{"model": "image classifier", "num_classes": 30, "avg_pool_shortcut": false, "dropout": 0.05, "widths": [192, 288], "nesterov": false, "lr_schedule": "cosine"}
Rows from block 4, named by matrix and row number. Each number is 128 + 24 x the weight over its row's rms, rounded and kept within 0 to 255. All counts start at 0. Numbers have three digits each. After the name is the row's rms in percent of the matrix's.
# convs1: 3x3 conv, stride 2 (model.blocks.4.convs.1.weight, 72x72x3x3), inputs 36-47, a 3x3 kernel for each
convs1.8 099:143139145144146099161135136113120144167144121136120116121175121115155114095117130092113135161152095122105083143137190158140098149110104064057095126162128108144139133134093096123171153135105147070143097126129085123144113152142115112146122147121137120126165159129136113097186142151126151170132166129121103139095115120114144112
convs1.9 099:166160176093160130142117118170134108084107103058100123094128136138132119125130182076097094132100186152177141107128097152114153172126133137114129100121119147113113091112113130104094137156155122136130144147131134159116118144138127108126129155185124125165098096106130116110137113102138116132122147086103121095141140118114144113
convs1.10 099:189192145165128173113151113143152154160132120171139130122152111155111131118077139121113115126147107146138102158147109108152119075093126126112129100134124111137148112111160132123096117155129132121097149144130143101128136099114139138123123176145148126093135118190111155144154089135153138115117109098154128089120115125097143129
convs1.11 099:110160138134112167103093090122150151126134193074151153140112138141109120172128155112119098135127132124116105112136139127120118138126127132129111127113128110148084134164156175157135138148151147111112120112099136129136148137120129148143120081140108089105153085089127107137128114086108120174145137164090130157136165140113122122
convs1.12 097:114157132142090171171118132111051090127112129175161112101146150157129132101124136158192191130144109086097116146166170132130158146143138155149137117153159097129136138151135136132165144115103099076101113140121112114128142125117099107145148124141132085157105131137104076131137115153155150119119127136175110126109146153108130135
convs1.13 099:088079050126116078171150049118139126130156132159180094118130093125110093111082121128130141076149129090093086152117116147174119144141109113129125150159144106135117148153172128137162142149125136144167199121185178142130101109108107121098149131123114080079149144122155157120121116109129112134139101132127094112141135130141099157
convs1.14 101:164142106122105141168149071136129144124129084137145127124098142117119143113105113133127118112150164170146099143148160167133140124125091155148111101108102095106133139172137128107161075118169105148099131135139093109122117102151131114112180183177136118127149101131097127115175129102137139113139149118144124133147136069150134114
convs1.15 102:165111168123119146106116126120099094118089090104068085169161155114133105143083098154117125140152131147147163110162161067137148121129203128107093114099106135111103128126112112138160147139102131116161149129163142118200128125125129126132083129134141162136106116159108110130113078136170133136142131146143149134127116133119069126
convs1.16 101:067101109130108122105120072084101129137145151112158141124143090154116169115122149140166141166143123121123104082126147084138169135124156117069089109081123147145153090167136121135159096191119130125089112117100136129159164146107103104149112139163092121150101126177110142120082094125113139114125138108138144111154165131138132152
convs1.17 102:114100057155147138177099116115139107155116102116121120133147128113138134160129108176144180149111127149123103099103124126138121160106129135090115130106137149149163110122106111141114102129139073096082124122103142131106142150146122111183137074101131102129110145126110112096143100103130131136160141157116180130081140114148093121
convs1.18 102:133123139112162077126150080127155104120101111134114153114184161135173154132135118156102115143143148104146209118112137128099154124093126125128133105086137116169138119171122164138124176131159113174147115130138144142101081107126130131144168138110116101136127127126113129116158124155168117142112120113150110119086146115104134142
convs1.19 102:106117093141121135113118109127136155151115165125102117138111127137106163106138090122091102091122139114144150101157120086111126110083101178139150143128131131135152109102096160132165150139172134119144124127086117112112095098129110152184147211171134153127114132128142136116155134135111108105118114122113155146130130131112111118
convs1.20 098:140132129175112116120111105166162169102127111141116099197102120129101132135107106150125083108132120120121131112161149143129125124126125117136137142159154125120152170126123114164149114115145165137145124165118148140119105084139091154112089143108095136135138131156160127143129127115118097172152154158112147110086120096096137095
convs1.21 101:107100104077141161149105148122097115127144128150078147099144167130135088127108128129149148159114168121133130154165114148119166057119146069093162162133126174158149139142108140129150122149121101158109123135107153130070140106060109126129118140166076147140099166162122111121094101131104108085131144130103106119144094195105140138
convs1.22 097:155115108087132116141157158134107123111113133130146160156132145134148140116114118067121130129120144134128151139127131096139110105102085116130093097120110098105099101140137140107138089109146148122109070143116094119102120113129110149159153172170131149061089109104139126100106096126150122119144143080134153116114144090130092131
convs1.23 100:157194085125128141150141101147155183168087150139181154144139129135118117108112165111115110116117058121107137158133112164122149134151124104089102102086110118104121123084117100092127173132145132156169113113111111085096164132154126117151119107166147102142137156094145122124112095096127145085090128116124149100144112100136143188
convs1.24 102:160141163158159163173166153132154147143133142137176151117121136080103105101115115127113128121128095078088118122121122134111101124129154089105164125137172095096141101138120099114152115156134167127121118117101129145146147102130124146154147127112104133160124144115140104134108114136146122126137152125146150127117120122110137122
convs1.25 100:110133116147106131155131125113123108144094155111094119125128093092095084180132132076107136129116125121125115131144164137115145158086111131120102122135157160140106129138121115126096156141147149151152172130120134059107134114080095139142144147135094122130124133108151132104094118165110118129138150127112118108128102118121110119
convs1.26 099:161164120153139131110124103094146126122144114183119134121130132110160162118159133090087098104127079128106121167128169087116132097162106121117142140144149135119171142093080127146138151122138142130105117145157113086174094083109134168125113109123149154132172134133115087132141156143124142144122140143131096123179146136144111085
convs1.27 103:161159110177144131137142123161118139117130125149128122147128157128131131116136133083124087115120142161150124125124116149146159139121144127094129093120131125144140153133141105108137137124118147111136085127162107099118120139129112119149161142140140152091087109131102135133150145133130149145165124160111113166141140123130096128
convs1.28 099:129138162146110105144141148144107127129132129149142113096088085096145139103098151119092157104107100111129119141113117096106112109047090107087160161122149170164170140127136146127203135153136128119123120124128130116145118130140112105141127149136115095109128091136135134119135133124146118149093081105112144111114108117100114084
convs1.29 097:128100122075130103145095177138124136094127126127122152110122141103137154097080137152146145139119124172142146131116132122093106118153158096104146154127089137139124102120119145132184135159136152107082154140064135141107108154131100118154096136116061050124099105134135121134135137081081127111120129124137129155137165097111113120
convs1.30 097:172166155104101129133133150129139143109110118119108077153135124136155104122124156132112159157151176159161114105117109122177133112130117136125126148108083115106144150134128078109102119131123154154104093123113132115126177149141117141150140137147128097121120095068083070098143149107126134116139162135099141122146116120140138110
convs1.31 099:090083125129163117150134150152130133099108121093123116138191164120150118134093124126131095158138096160123145130139095147115120136108114102111178112104169094127183111166142110130127108110116137119140125110200162125192114161072152153097143142095133115133144123098146169124125123135139114088098148126142114156118109138138132169
convs1.32 100:134129133099125164139132141113161124146176138111123164090097093110129098123102095153146144138116126119136130094126131132113087168140044132109153108116113077121158131121127138132099126145135117135133134111179138183155080065091174132129168133156131166141134116144137142121128146163138102148116152111149125129117119140091127116
convs1.33 100:096144138156133125161171164133159159112124134130056127139106143141124146100130117116115129139129141094169148122119158112130138170182125123129155130119098107087123129122097105134146081095119172100119123127113135118115127100117170146104151162148114107150131141153153159149130116131096123106134141107112151122135147094115097078
convs1.34 100:115137121150092081188135125112111113118140122168129136149163143137115086117102089128117128149128130121088118141129157091104149171185197114147141112117154085085094120135140121142111138087112115114122117131136085065122146076120110132065100094105132184140142102090119111119156134096148134113127101125110120135108099098148098133
convs1.35 101:114136108127119088126134164142104132142122114093074083169129118118140145117102099079112110124130135127154093077078106132119122158109113118177138131128154108142094119149169167114146116102109123146140134155154134108122105135172080105142093099121089147161111127118121144180168114201161135099142119109168114126152145106107092132
convs1.36 100:111138091135122134147116146145095116109142122114141123139157164123127088103076095136166152101155174114146141116111124076134125167157131169158144115118084143132133165136150135127114106158133119125100078145108125128103165135172162129142124117131113065084091110140123123117134127106101101132104152145207144169143098083133114118
convs1.37 100:137127140197164169184156144111096109140150120172126120128123141113151137143145160114126162144123124133180100116093092107131099127154154138125139099106138100084115100139113108128109117104112125147118135134086106078162086151144160130131126142130135095113117106121116163125116121105157114112138171136116151166112138128125126087
convs1.38 100:104121104135128113166196156148135072126127116119126153144142121138106156131131087097133119173160136154103125146128128120146114109130152106130130133132122100115105108113134107142101137127098130138124119129130115119091122122109135126160159117185158159159075146137116129138080113155123089109140171148120143072097123169099126172
convs1.39 100:124097120116139065152103087165111146142112089116159141145113087133163116143146157141159123123133123123119129119104135150140147132165102152125161133127129117147161118107117129138135171175148106125109135114110102175131111101112154089117131118131116124126127157104102113135106099109122093113134135181107173097085144105136098132
convs1.40 102:132132112131145136113082159109114149112130102099130132107108137148129114146119104105161129125122162160154136131134154158115104122141146117107141115143155130096167112089089127151083151167136119133170098107141077120143137120120084126130092121183142159106103108107149157120133137137115127150072109140111110092173145089152167141
convs1.41 100:141110154106066170086159177154148121160134100123107126131114155144149132128123150099138171129151172130119115163110072137161152146165144181122161121148137113129115124145142137137144152110108139115103124151112135123090093163180108152169082147126120124133127108117116105099122121128102107111132089140115134118133186108140107149
convs1.42 099:138158166125133183074141131133116144126127152090103122088113094127158116137118142145131108135142098132140143138100104173132086137128106152157162134118148117147168178173120124105178115155139189118112110131117163106117095112147130109092104144127116139086168146163164145108142143084102108120141120123137140159106125133138158171
convs1.43 100:131107103106128143150074140134133076084177180090142157115136100142133104144122168164138116106146133153161173129128096131097113095109105107125089158093116119100121176147119112195149075132100137141119096121132147126137126149133124118129106155150114130132118127112125139078096174137126142130108115134091112080107120120110169116
convs1.44 103:076145112161129231128177180105105085118132139154162150145115113173153144142115127169137117107115124141111118116085069130135148114173135121116138139115061154127075156101098148144159128178137119068094144120148144114145134117166132128121107111114162130113130130127123160148098135154172103155167124123168145132145132092153130127
convs1.45 099:154141138152134173106131122157145119175118137108142122108136102119134155122156135104102122105100141117123151154121126139141116162145133126120113125127063124079110113098125176108143130144117101148169127099120109132102164052114142137105082135181122101097165124137134145109100106133115124135163095115132147090110096127181095142
convs1.46 099:092167139117114156101121117139131120166140108154092122123162083105115162120154127100119126121117148097135150116111126160141107102147101106093111100086074165143124161140095142136137111140156134095115118124111116147110151147121150114108150120131171119201093127151106132126116161142122099120158096135118134076180130096119117148
convs1.47 101:130146135123138121118145150122105129139162135139145155127160095100125098119127105147127111149097138119127147127123160118134160122136144140109082130089132145138163127112154171171146152189205157141114155148120143112160089074111130132092102126103085108117149127164136134113104189137126112099116127086091104104112127095137136143
convs1.48 099:086123119122094110111103122114108106128118098114099126126126173126144138136149138109176150108112126103107134142062128068112084133136111140097121134132143106087126126141122115107122118097146151117094100121139128139149137110146149145155127171141146115120138147121149114107080108129125137116137109081074133102136151098092136104
convs1.49 100:093103098120142117162155164152179145105144142101112138090149109128119124126158139124105062133142089121084128095140108120128132144132114178170171109125119115148115125123150116117133115104128133112152143134092158162166162136132083114144125132165132137188132155171130134140102128123122111143138121107172119129120119085163122069
convs1.50 100:150120102166118084145107131151075133143122084094124137088085081115142107141099148120136121103159153107084135136156149150130159153141130124156120129104122153162137154155117143134160150164188117114138127133141120121128134168129122139133122113144109072067134116139157131130156103153132132135106116117123127134138120152084110120
convs1.51 101:124116117136125095152126145107121139143126116202110101154100126136124119112160142104093111106116105133112149146120112129129132106121155147153163090112123106129114141131126116138122127187141112129117106125144125129109085136150134126145161140147084099108145141132134159148151118134119117114108072082120165157131163161132113130
convs1.52 099:145162156099078100087065074115163121131092082138133102128143125098119137141142153118111115131131082093111139129178130086137144121104152115105122126123141146126144121112146175129125172192149109152114159092118160137170134129112161137132134117109133111131104125105121108154142154132183139152176139106155084107154133105118132139
convs1.53 101:110138146154136079189153157127116110168123165128127106130106161152152101151128127150106094156124120113097091132141126123131107130084122134160188077104123152107129098111107129111179141149139123112137140121142126142133130116115122095122168159132132150095111112108201148091134165185124143142092130133117145167141123137109096099
convs1.54 101:149076085148150138114180143121167134149120121140153166114125117112123106120122156122112112121124169136093108085158131141123171198130143151160132164143109128108093134145162111120127127102099138157164121110171100144106188156125163121100097099117092125134123123132126104187170144093113122128082123133146102099108139076113125111
convs1.55 100:184146087191146085139159084139153146106166141140172118116121135133142129120130158137136164092111152101107124098086108114139134151116145083097114156143144130144161136165124114147151101108083112140133125105098128109130081137115121153116127150158131168157132078170111165129142147121148121115134153152114129115133128138155089116
convs1.56 101:116158139145153155150150170127136114115127123128104095118120128149111120123104108099123104108135122085161148098106117141114108097169146109122136160091090160096125109118128130139084151113112127117137147112129158149101124123132084144126135099146092082120158137117126168151102128104090107108072115152107107111168108121121117159
convs1.57 100:111131111108127163117128137106125127118126165100150194134159112110110106090108110144099126106100096112130101151130169076150142116171155138115129130144127133129159091142108131125123159151144176184147175155129138147124140131133174109121139132141103114131153129117100100116114135095139156110127136120108126130131117122140146126
convs1.58 103:103158134110113139105146129183126140187141152126158130163136113185157147119132118089107119128125099121104114135142154116121102114136133131145130119124101120106106139137104134099115111117110099135108134142108111110120129110091089093087125149142146152135095133101114127130145155141131138138145117140139129111119142127103115106
convs1.59 101:126100174117110150175185174133136139124094121146149094141114141113123116132151172158132162121164138121045090104112111142138120132140138144122151137112135136172154144100142125134118137122133085143137165130146155161127116140105064122144133124165139140157110132130188178136135145138115155125149114101114132151150079112139146154
convs1.60 100:084128112159133125114166154108152092154144121104129155162152105137131129172153116123158101119139131105134148137123105098119087089094074142116100150125160101154154146145136140130167095105145095131116124093061162125111123153075128107136137080121108097130106157115117109082146156150102124153127131118132137179090141150106128098
convs1.61 096:123163155142146161114158128121098106120128151152184142145164148094109138130157115116133090098123127130096118138130128146137093152125106129130150116097133155094128134155112119135126125119140135149172154144135141147154133127162104146121121128134124116130100151144139111147166138126106146112130118111116085101108109103119110101
convs1.62 099:106162149139118113113140129134107097146116085142127109147113078161131138141145142151156172091154142070077089109099105087096099143144141128119125119129195102092084136120144124117122121083155121132133132145122167168114146092158132134124140090071113096119133093155134087082141129164142163156111113109084130114104141122101120136
convs1.63 098:162128170147154173136098097158110142105108134081111101132111172118133135128100126130141125095152134139111111130132137067111130133153123153138069168114105142151125127126140110120109112119083138107145121151123134165154123170120143128120076097104138123124118136153088104090090117161119129142184138111146143119136118168134136116
convs1.64 099:127137177137110146124120125125103098138112123171088088098113089112147125134128160134147159156152128143173144145119120156131114138157124076079125056115087084127133117067114106121118145133155166117083155136113148169129140116110107125116123137129135113106094115162138153126189165146177158135116097129094121095095125133131088111
convs1.65 100:147174082126118091124134097150103094124128130125132145109152093108130142153122145097129124176140138172143094102153145151123133124071102138158126122177145149135109135094124133088163138128132122147118117113126094123177116106102093155104103084168147166157151137094215124119118147147126150126126157127118147165132136158123117143
convs1.66 100:173161130114126112138134172189094135127138118115192145150123136133117101132128107146156159153156181138068115096126161103140116130099103114088169127127066123118118137086092122133087150130173113122154117142091138142104145168077155129138149148143171119083138123110128091114163144129106108142099099109142103115139171135129097137